Weights of a small image-text matching model: fusion encoder moe top_k, batches of 256.
Rows from block 8 of the fusion encoder of a small image-text matching model, named by matrix and row number. Rows with one number within an expert belong to one neuron, the router's apart. Each number is 200 + 20 x the weight over its row's rms, rounded and kept within 0 to 999. All counts start at 0.
After each expert's rows are labels from the 100 texts, of 14848, where the router gives the expert most weight on average: "tokens" is the input token at the peak. Only what is clearly more common there than usual is listed. The data: drawn branching plants.
# router: router (fusion_encoder.blocks.8.mlp.router.weight, 16x128, trained with AdamW), inputs 0-127
# up: expert up (fusion_encoder.blocks.8.mlp.up, 16x64x128), inputs 0-127
# down: expert down (fusion_encoder.blocks.8.mlp.down, 16x128x64, transposed), outputs 0-127

# expert 2
router.2,152,178,198,187,190,172,211,216,206,193,189,215,181,232,196,226,213,176,203,208,204,202,197,195,213,172,213,213,178,230,216,197,239,209,191,208,188,194,204,176,174,174,192,189,221,197,199,191,211,226,172,220,249,216,167,184,236,185,224,200,203,190,189,201,189,250,191,197,206,218,239,206,166,244,223,195,221,198,184,161,209,172,196,195,206,213,196,176,220,235,192,208,176,206,226,221,195,212,217,191,191,208,173,204,196,225,243,245,181,186,214,187,179,196,179,204,212,192,213,211,202,189,149,213,214,229,196,199
up.0,208,172,186,228,219,153,218,211,194,201,178,248,214,206,209,200,176,200,202,203,159,186,222,201,166,167,171,208,189,209,249,194,232,205,206,184,184,195,206,217,200,162,204,206,213,214,229,182,237,228,180,231,218,181,197,185,243,181,173,214,208,207,193,219,183,220,192,228,192,217,202,210,214,206,190,205,206,215,227,180,175,164,200,187,177,197,199,205,203,172,203,232,187,169,212,196,194,185,198,216,220,198,185,184,189,203,218,228,198,179,224,235,205,194,198,223,206,182,195,175,171,203,193,229,203,255,177,183
down.0,216,251,215,192,165,213,210,202,204,196,215,201,207,209,162,211,194,205,218,144,192,239,210,217,214,258,213,197,241,185,182,192,192,189,196,209,203,195,186,205,234,237,227,230,158,200,212,196,188,196,195,164,189,215,203,203,225,216,221,205,220,201,187,191,188,189,225,210,229,194,211,189,200,207,220,179,211,190,216,245,173,238,194,215,201,214,233,194,178,206,232,176,186,210,198,192,197,216,189,182,204,208,231,228,211,170,183,183,169,199,179,178,190,189,212,160,191,220,192,178,177,179,208,205,205,176,199,206
up.1,240,204,224,195,207,222,191,203,218,199,190,180,218,224,160,205,228,213,213,197,191,251,178,218,213,243,191,196,205,228,199,213,183,199,200,159,202,174,208,225,150,196,224,194,216,202,224,200,212,187,217,215,245,201,194,179,190,194,220,203,191,239,222,202,223,236,194,203,216,194,207,184,194,211,206,208,172,195,190,212,217,192,190,205,187,183,203,181,165,215,219,172,157,177,211,199,219,211,187,211,185,196,167,140,199,238,194,221,209,195,194,199,198,176,210,196,198,181,172,215,212,228,211,196,162,212,232,183
down.1,190,209,185,190,224,199,196,181,189,188,175,187,200,187,282,192,193,214,205,214,229,163,204,205,174,194,224,228,179,214,211,163,206,177,215,215,199,198,188,200,209,216,182,218,201,182,185,192,184,224,207,200,152,167,194,229,196,215,199,213,173,174,223,175,207,179,186,188,205,195,177,201,210,191,164,225,203,180,197,238,216,214,195,219,239,224,210,178,217,165,179,216,227,244,195,177,221,214,218,189,223,203,219,229,174,184,169,206,220,205,210,204,199,241,178,196,188,188,185,201,208,190,209,191,212,208,171,208
tokens: "red"

# expert 13
router.13,180,201,177,212,209,188,202,216,212,200,186,221,198,208,219,182,200,166,186,225,193,187,222,186,220,181,198,210,173,228,191,221,218,196,177,231,198,207,189,209,207,190,182,170,215,221,199,218,209,207,175,248,222,227,185,199,223,192,193,199,217,206,215,203,179,248,211,217,164,235,245,175,203,221,223,176,215,201,192,177,210,218,214,196,228,186,186,198,217,206,207,181,191,238,221,183,179,221,191,200,209,231,208,141,206,207,234,231,196,173,179,179,193,205,205,178,228,174,178,200,201,193,164,236,207,208,160,182
up.0,218,207,199,216,175,200,197,239,189,208,222,210,197,184,164,173,161,186,195,178,193,203,139,214,212,217,196,221,195,202,196,223,182,194,192,191,163,212,222,192,173,207,160,199,179,237,240,189,242,214,187,225,199,210,215,229,192,180,182,213,222,187,214,202,183,196,227,197,237,207,178,186,185,193,204,200,206,208,215,167,192,173,192,176,213,160,189,197,175,230,195,228,223,203,183,231,187,181,227,187,186,214,165,219,179,232,197,211,193,221,213,176,210,195,213,186,224,172,205,241,190,209,204,216,183,224,221,209
down.0,181,186,167,185,188,181,191,178,211,202,153,238,224,207,213,198,192,203,207,187,183,203,253,200,158,199,230,162,202,165,206,209,196,206,187,212,233,193,177,196,191,224,193,207,217,180,175,191,192,207,207,207,169,173,186,202,199,182,196,188,161,181,209,233,201,170,194,222,206,183,206,209,189,221,160,191,183,192,229,214,205,213,213,217,201,190,218,216,229,203,190,178,209,180,202,175,187,200,220,187,187,178,228,223,230,186,204,201,196,173,205,219,210,220,200,182,199,211,240,150,223,174,176,223,199,216,206,145
up.1,184,202,189,192,169,190,199,212,167,219,195,241,170,188,206,158,168,189,190,160,187,167,217,207,190,158,210,199,197,154,203,216,223,194,172,199,177,215,169,211,209,195,203,171,209,195,239,202,192,192,183,230,202,195,168,217,235,211,196,202,242,169,192,212,176,196,218,215,187,217,212,202,217,211,222,185,190,205,185,193,158,199,188,201,218,170,215,201,199,210,218,211,203,249,214,192,186,200,200,175,236,229,189,183,210,222,206,193,161,200,212,212,198,158,216,206,193,203,216,209,231,191,173,187,199,183,163,193
down.1,200,201,168,222,219,191,205,230,216,189,198,210,195,207,204,203,180,209,213,211,224,206,209,205,204,193,195,195,187,217,230,210,175,200,209,188,191,174,212,155,195,229,188,217,207,236,176,192,197,227,183,151,213,186,229,196,196,190,177,204,166,202,210,210,209,150,170,200,214,183,184,207,209,185,179,249,202,193,245,196,192,199,206,187,157,202,183,214,202,192,226,195,201,137,158,199,194,182,220,186,181,199,210,230,199,215,180,226,199,144,195,198,240,203,195,201,207,231,191,197,182,207,213,218,189,236,216,219
tokens: "spreading"

# expert 8
router.8,182,216,189,211,194,192,212,192,221,198,196,227,199,222,196,210,218,229,204,211,196,204,189,211,185,206,189,204,148,206,182,197,206,207,190,216,178,222,148,228,215,196,172,187,203,200,206,207,185,193,193,227,236,217,207,176,187,189,176,187,175,216,227,238,227,201,195,193,214,226,231,207,154,212,188,191,179,205,230,184,205,187,176,200,210,178,222,202,193,239,241,196,183,205,207,225,179,260,192,185,148,232,200,192,181,207,248,211,186,222,198,182,202,195,183,199,190,166,185,171,197,184,171,215,202,190,221,213
up.0,186,231,191,210,156,216,184,172,211,189,223,192,214,213,191,206,201,169,179,183,207,215,220,211,184,163,225,199,203,203,186,213,213,206,220,249,235,211,189,205,171,231,227,194,202,196,190,149,225,238,217,221,188,218,248,221,221,205,216,213,232,197,179,181,196,214,187,198,168,208,203,214,229,174,212,198,203,191,172,221,200,187,221,224,191,228,201,201,222,176,240,184,216,202,214,226,216,203,207,185,208,200,212,197,180,178,193,223,206,227,214,185,150,203,208,191,194,200,169,184,183,242,220,172,196,208,221,201
down.0,193,180,187,224,230,173,189,233,206,199,191,196,186,198,181,222,207,192,212,204,207,194,164,191,173,225,177,206,195,207,203,162,163,213,204,185,165,202,179,205,214,214,166,172,219,226,203,242,204,183,190,205,200,174,168,174,200,225,170,247,171,214,198,203,170,181,193,220,196,177,195,204,201,205,221,146,234,201,252,185,187,205,180,196,195,182,220,184,205,209,217,215,201,198,194,163,199,200,186,210,207,177,221,183,197,200,222,194,194,173,182,194,214,195,189,207,224,204,232,238,200,203,181,248,184,191,171,227
up.1,195,193,217,198,188,208,181,217,206,186,176,237,188,203,182,233,177,200,184,162,197,215,234,245,208,169,234,183,183,158,208,264,184,201,184,191,215,202,199,187,169,200,186,190,204,215,247,188,182,206,148,218,203,177,205,214,200,214,204,209,197,187,197,218,178,178,198,215,249,215,218,203,262,195,219,206,193,175,189,180,172,203,213,184,208,198,181,220,203,224,215,215,191,209,210,189,185,205,188,215,191,190,188,236,209,183,189,208,190,209,200,205,211,174,185,154,198,213,184,230,183,208,201,178,196,174,197,195
down.1,184,178,216,205,217,171,239,220,199,214,174,230,202,200,225,156,203,233,184,172,176,229,212,213,182,237,203,223,210,239,215,194,186,219,196,208,161,220,211,214,182,221,177,245,215,198,221,169,212,185,200,213,195,206,208,177,223,178,219,162,184,229,204,189,223,224,212,210,235,194,199,190,155,156,190,223,193,186,251,202,199,190,225,199,199,194,197,208,181,201,198,197,180,182,171,205,147,197,186,204,193,201,214,218,227,220,192,211,233,207,211,214,184,215,187,190,213,196,183,215,184,204,211,200,199,187,190,183
tokens: "autumn"; "tree"

# expert 0
router.0,206,220,197,205,215,195,168,213,241,207,225,214,187,223,154,218,195,179,184,235,193,213,204,220,233,183,198,210,173,204,235,219,242,201,182,225,237,214,162,192,206,197,206,172,197,214,237,204,210,212,196,208,219,191,193,201,198,186,171,210,205,208,182,205,213,214,215,219,179,240,238,169,225,215,178,179,189,194,203,176,175,216,177,220,174,208,181,236,192,219,227,197,192,192,234,232,191,217,172,191,180,228,172,203,189,200,201,210,184,194,182,194,206,177,240,184,228,185,196,174,201,201,204,239,210,196,175,217
up.0,222,184,209,208,182,209,210,200,198,200,172,185,207,222,167,193,245,197,226,205,184,216,217,165,181,240,212,186,221,222,180,208,193,193,205,201,219,195,219,226,196,210,186,221,206,180,202,206,207,183,222,191,168,213,204,209,233,227,213,207,197,211,201,214,206,168,207,214,163,179,200,168,159,223,185,213,202,181,178,215,229,190,222,173,172,172,193,202,197,228,195,177,236,188,207,222,199,180,228,204,238,201,242,196,194,188,193,168,226,175,200,242,190,175,232,193,195,228,180,205,236,232,203,207,198,218,227,165
down.0,194,213,186,220,187,198,205,261,179,181,221,221,219,208,204,184,189,204,201,204,188,204,204,203,203,206,196,212,192,189,203,206,182,220,200,210,182,224,217,250,221,222,174,204,235,207,193,222,193,193,213,204,187,201,226,189,175,179,215,175,182,200,213,246,186,200,236,206,247,222,187,195,196,144,157,185,196,201,232,203,218,195,219,190,205,186,199,211,169,227,199,206,173,189,185,212,207,157,194,232,193,223,183,217,227,211,218,178,208,182,252,212,225,214,223,192,227,209,223,205,217,213,231,213,224,173,204,193
up.1,224,182,210,247,162,189,228,205,209,207,204,187,207,199,194,199,208,180,255,189,189,186,218,153,189,226,198,190,224,206,172,202,185,195,187,215,204,205,238,241,185,207,211,208,207,199,206,201,216,218,246,225,193,178,211,219,215,212,150,199,188,185,209,185,206,167,215,220,208,172,204,179,194,203,215,190,174,189,179,221,225,186,217,198,199,195,218,189,218,218,210,186,200,192,196,183,220,211,244,179,199,207,206,170,198,213,181,134,204,198,221,236,204,183,228,205,197,192,159,211,210,191,230,216,211,178,219,219
down.1,197,212,188,203,209,203,200,252,190,168,204,210,196,207,196,165,184,191,193,220,201,207,216,237,227,204,211,191,168,194,219,221,189,203,176,213,181,188,198,232,233,206,160,227,223,193,182,205,190,208,218,202,193,215,242,191,186,166,206,204,172,212,210,234,186,213,212,199,237,216,203,187,181,131,147,222,203,196,239,199,223,211,213,183,214,180,192,203,200,232,191,196,202,182,211,231,179,168,184,214,204,204,208,218,221,207,205,203,225,179,245,192,212,221,197,188,227,218,234,217,210,196,224,216,190,194,216,188
tokens: "spreading"; "red"

# expert 12
router.12,205,197,202,205,200,196,184,186,203,220,179,186,153,195,166,215,214,188,190,221,196,197,188,204,220,174,201,214,159,201,202,186,206,208,188,220,212,181,193,183,207,229,197,192,221,213,223,230,193,191,211,215,237,206,208,205,216,186,165,172,194,232,215,229,215,221,190,217,211,216,247,202,209,179,219,210,208,198,178,167,190,200,200,203,189,175,176,224,203,228,197,213,218,238,230,225,191,175,207,174,187,242,190,205,165,246,228,218,163,176,224,189,177,197,193,189,238,170,188,198,181,226,182,244,214,193,175,212
up.0,238,121,216,183,183,171,196,240,182,206,229,174,180,173,204,186,207,232,193,182,198,187,198,209,205,197,189,190,204,230,194,187,182,195,231,215,184,204,205,201,221,196,190,193,206,220,210,191,177,154,208,205,189,200,173,212,196,209,201,196,200,182,196,211,203,193,228,209,208,223,226,225,223,200,187,209,214,163,207,209,218,212,153,191,205,199,215,176,212,206,198,236,213,246,164,174,202,219,202,226,212,193,232,212,207,224,198,213,187,145,191,218,210,199,194,181,233,190,203,168,227,220,212,191,204,218,210,176
down.0,169,217,208,220,202,249,178,196,212,206,205,226,240,212,218,205,157,173,209,229,177,175,190,189,196,190,209,178,184,192,184,193,203,198,206,195,223,160,214,193,218,209,203,214,193,175,194,208,203,222,229,194,225,183,214,197,194,199,195,177,175,183,196,223,190,183,212,172,178,194,191,165,207,193,232,212,199,214,197,197,187,197,234,204,223,197,177,210,207,221,221,192,211,218,238,251,189,143,201,199,202,196,211,213,153,229,184,225,227,247,226,215,203,209,199,182,185,208,190,236,179,173,171,228,199,204,201,209
up.1,206,199,195,227,212,233,197,205,178,191,226,191,207,162,158,169,196,188,229,184,198,174,155,199,229,181,200,175,148,229,192,250,222,171,206,216,185,189,194,175,197,196,199,195,187,201,212,207,228,211,183,188,203,221,195,195,156,185,230,195,203,204,186,205,167,245,176,197,200,210,180,208,193,198,219,197,239,175,227,189,188,200,189,203,205,201,178,194,178,178,218,229,202,199,168,209,205,235,204,166,196,195,207,199,210,204,163,211,201,204,209,198,197,178,206,158,216,223,177,237,173,226,211,198,225,212,185,209
down.1,194,203,185,167,205,178,191,172,205,197,164,212,214,171,257,191,197,227,173,199,213,207,225,204,222,207,221,207,195,180,222,194,198,195,182,196,234,204,208,219,193,213,231,167,190,192,200,181,195,215,173,210,209,181,200,206,231,229,209,182,198,211,201,203,226,194,216,195,170,187,227,170,220,201,190,174,165,210,182,221,184,196,200,202,211,226,240,220,244,191,217,194,196,204,193,202,209,194,189,199,197,187,209,214,155,193,223,264,195,226,177,197,208,227,197,195,179,241,177,172,208,163,194,220,172,222,199,168
tokens: "flowers"; "wide"

# expert 3
router.3,183,214,198,182,183,188,214,157,197,164,215,202,192,201,202,196,189,200,190,262,192,204,202,222,191,190,216,199,132,223,208,205,186,188,203,190,200,211,183,228,177,229,192,172,235,208,215,201,193,206,195,218,221,202,195,183,223,152,186,189,196,214,199,218,199,196,198,201,205,244,222,175,182,233,206,174,201,217,214,189,234,195,207,189,242,198,208,224,182,228,207,219,185,224,208,176,194,213,199,236,212,243,188,202,181,260,234,209,181,172,197,211,197,194,192,192,181,206,228,176,185,198,194,220,201,198,185,181
up.0,214,209,200,214,189,198,215,223,227,190,174,216,188,200,203,161,216,192,196,237,168,164,185,192,177,197,211,177,166,234,222,202,217,181,191,198,159,181,228,182,199,173,234,198,229,226,215,211,203,186,229,221,168,219,168,208,188,200,202,168,240,209,210,225,172,171,197,180,203,228,216,176,208,187,194,183,195,212,216,196,225,170,194,201,208,205,186,197,230,227,178,202,231,181,189,173,232,195,212,190,247,214,176,180,217,175,217,230,225,193,217,223,186,162,168,198,180,206,198,195,181,200,194,217,202,193,191,198
down.0,199,183,197,198,215,184,179,115,219,204,186,183,174,201,190,225,195,163,207,255,215,206,211,204,210,211,222,235,197,207,199,208,181,198,212,215,234,222,182,203,179,230,184,176,205,179,195,210,214,219,204,189,199,159,212,231,208,237,196,236,181,212,214,182,193,227,162,198,196,206,186,194,188,196,197,180,197,198,190,196,177,223,207,204,175,195,219,222,210,158,223,201,160,210,249,205,185,189,187,177,175,205,192,231,201,205,205,207,196,216,192,205,196,187,219,221,241,180,197,202,222,190,215,193,204,185,226,219
up.1,197,201,223,205,199,184,195,202,198,217,190,216,232,223,210,192,186,162,175,191,221,206,219,214,199,161,221,224,174,222,214,239,227,175,176,191,197,210,193,189,215,185,193,207,213,203,246,214,189,201,198,165,170,196,189,211,223,203,192,190,179,198,196,227,199,168,224,217,226,209,219,203,195,204,196,213,202,196,189,158,169,185,156,171,199,208,201,265,216,222,233,191,196,212,219,204,165,188,199,240,221,203,198,218,187,203,220,183,182,177,225,197,206,244,217,193,218,209,191,177,230,175,169,193,206,234,178,195
down.1,182,201,194,187,186,178,235,189,202,203,198,242,187,234,190,220,205,197,188,222,202,227,186,242,199,211,216,189,187,163,214,207,210,207,187,171,223,190,229,237,185,220,182,196,161,231,200,163,220,212,229,218,178,188,201,199,198,208,196,207,183,202,217,203,212,175,204,231,199,214,203,186,223,211,202,219,208,202,233,198,204,163,226,180,200,172,200,236,213,195,205,235,205,174,202,218,159,153,206,195,211,171,237,242,199,214,185,213,205,207,214,234,206,195,181,217,184,192,212,212,204,223,193,210,209,194,262,184
tokens: "tree"

# expert 4
router.4,181,167,180,201,187,172,195,196,221,181,181,211,193,199,197,223,183,198,191,216,214,199,182,220,199,175,210,222,155,200,173,189,205,226,161,173,201,221,211,182,203,187,187,212,201,240,221,212,211,189,188,217,208,220,199,186,210,171,187,201,179,217,242,209,169,267,196,211,206,214,250,200,156,210,215,207,204,198,198,169,207,198,189,198,196,177,200,196,199,237,212,163,203,207,223,199,191,226,186,206,139,224,207,201,197,210,245,218,179,195,180,226,186,209,221,207,211,164,184,179,222,201,201,192,194,213,204,211
up.0,199,209,208,193,188,220,181,214,190,194,208,227,207,169,181,209,169,198,200,191,194,185,205,187,213,203,213,202,196,242,176,247,189,194,175,191,181,213,229,224,242,196,174,203,217,225,194,193,218,208,192,163,195,208,198,213,202,218,185,204,169,161,193,241,168,174,216,181,182,193,188,226,201,234,186,212,212,211,215,196,241,208,212,188,155,189,194,207,169,235,204,209,226,189,216,234,174,155,185,222,209,185,215,242,198,206,190,178,199,200,250,216,185,192,224,172,214,208,187,212,225,210,200,179,221,207,226,194
down.0,179,200,162,203,168,202,183,195,208,192,206,186,225,196,226,192,207,188,199,236,186,214,239,186,211,204,182,194,191,197,201,183,151,199,214,213,172,217,211,229,196,215,176,177,241,230,208,194,225,207,216,202,165,198,233,183,213,173,202,165,162,229,217,202,212,185,201,216,237,207,207,203,217,141,185,215,187,206,206,181,219,184,201,191,183,200,239,221,186,229,216,189,186,192,227,199,159,165,178,227,210,191,186,204,212,215,186,210,206,184,218,185,187,222,239,198,212,217,218,167,188,205,215,233,182,212,221,202
up.1,177,171,190,207,233,235,208,193,194,204,165,206,180,182,218,182,198,206,205,163,187,153,192,204,204,217,221,209,214,206,244,224,211,196,200,186,212,228,204,201,207,201,189,196,211,198,168,171,200,203,217,190,228,173,199,218,192,218,186,211,197,186,205,164,159,178,258,145,190,200,212,232,223,218,195,224,203,183,190,174,189,170,204,208,200,221,209,162,232,177,197,196,188,222,188,178,178,197,190,178,237,163,227,223,233,222,208,178,203,205,211,177,200,177,209,181,205,184,190,213,213,187,215,193,199,189,208,172
down.1,209,199,201,214,170,186,164,203,211,193,207,216,233,200,220,212,207,178,177,201,202,186,231,190,206,193,168,185,198,236,176,190,193,165,197,199,221,209,195,179,204,226,181,194,199,218,201,222,248,193,227,227,171,196,190,224,195,217,212,192,197,222,221,217,216,196,192,188,252,220,204,187,208,193,193,212,194,202,208,231,238,210,197,209,179,202,184,219,184,224,217,198,218,174,212,195,153,206,183,210,206,215,180,174,227,221,186,208,207,197,179,197,209,170,199,212,232,247,192,129,236,179,174,224,177,200,214,198
tokens: "wide"; "autumn"

# expert 9
router.9,176,192,183,180,183,187,199,201,192,198,208,236,193,172,190,215,172,197,205,220,202,209,201,230,170,182,209,203,162,227,195,221,205,218,186,171,210,193,201,229,213,212,178,203,211,230,215,224,191,204,166,206,216,228,167,184,204,216,200,212,208,225,196,167,196,227,215,204,210,232,231,222,181,237,194,192,200,217,196,177,208,220,218,194,172,173,171,190,173,226,231,177,211,190,199,213,183,246,195,232,156,210,209,192,210,231,245,211,195,186,186,189,173,174,192,219,234,163,185,172,220,218,207,235,206,185,198,209
up.0,213,175,190,228,199,178,223,213,206,230,190,188,172,177,217,197,212,202,169,229,210,165,193,234,190,223,171,195,211,223,171,172,163,202,212,202,167,198,171,222,186,224,179,216,236,203,189,217,192,194,217,223,190,234,179,186,195,232,193,213,174,191,225,172,248,193,214,217,211,193,186,202,172,190,187,176,202,214,214,213,191,214,208,183,178,167,191,224,199,207,181,223,187,185,208,211,151,195,198,209,191,180,213,173,218,225,211,220,209,189,209,190,212,241,200,221,160,211,198,226,175,188,188,212,197,241,207,232
down.0,196,215,219,192,227,210,184,179,215,161,208,224,215,216,200,217,215,215,226,179,204,227,228,177,221,189,227,190,220,161,201,180,191,174,162,222,230,187,206,171,245,192,198,195,195,168,227,179,185,217,178,183,226,194,228,191,209,143,200,174,174,218,189,233,205,209,189,183,195,225,197,190,209,190,205,202,174,214,173,217,208,174,225,232,226,213,185,204,198,197,192,175,227,181,192,182,223,206,182,175,200,211,180,206,174,181,165,228,202,220,220,187,190,174,207,179,195,190,217,178,206,242,220,218,205,180,219,200
up.1,166,156,200,149,212,194,214,217,194,208,181,201,173,228,216,211,196,231,203,180,192,152,220,209,192,191,191,195,217,183,220,227,205,176,187,222,197,198,216,204,205,203,191,201,203,191,218,186,178,201,170,168,184,210,203,228,223,191,210,198,210,172,140,189,202,199,194,175,213,199,197,190,196,155,203,192,205,205,206,213,175,169,185,212,200,209,196,204,210,201,246,182,189,211,199,198,169,198,165,193,232,232,169,200,192,196,219,221,166,179,181,213,189,149,214,199,223,191,225,172,214,225,196,218,221,241,175,192
down.1,227,219,167,177,199,233,228,224,193,199,229,224,207,190,206,194,214,173,192,199,222,209,201,199,192,192,246,181,190,215,206,201,225,244,190,176,172,231,175,210,176,179,212,212,196,217,184,212,167,195,197,203,195,212,212,188,179,220,220,198,176,221,202,231,202,191,247,231,239,198,182,207,236,231,197,226,176,195,204,149,220,248,230,182,212,200,176,193,185,182,177,215,209,192,197,195,177,203,250,190,196,156,194,211,202,210,216,189,222,222,223,204,203,222,196,195,178,206,200,202,207,176,177,195,206,198,214,197
tokens: "tree"; "wide"; "autumn"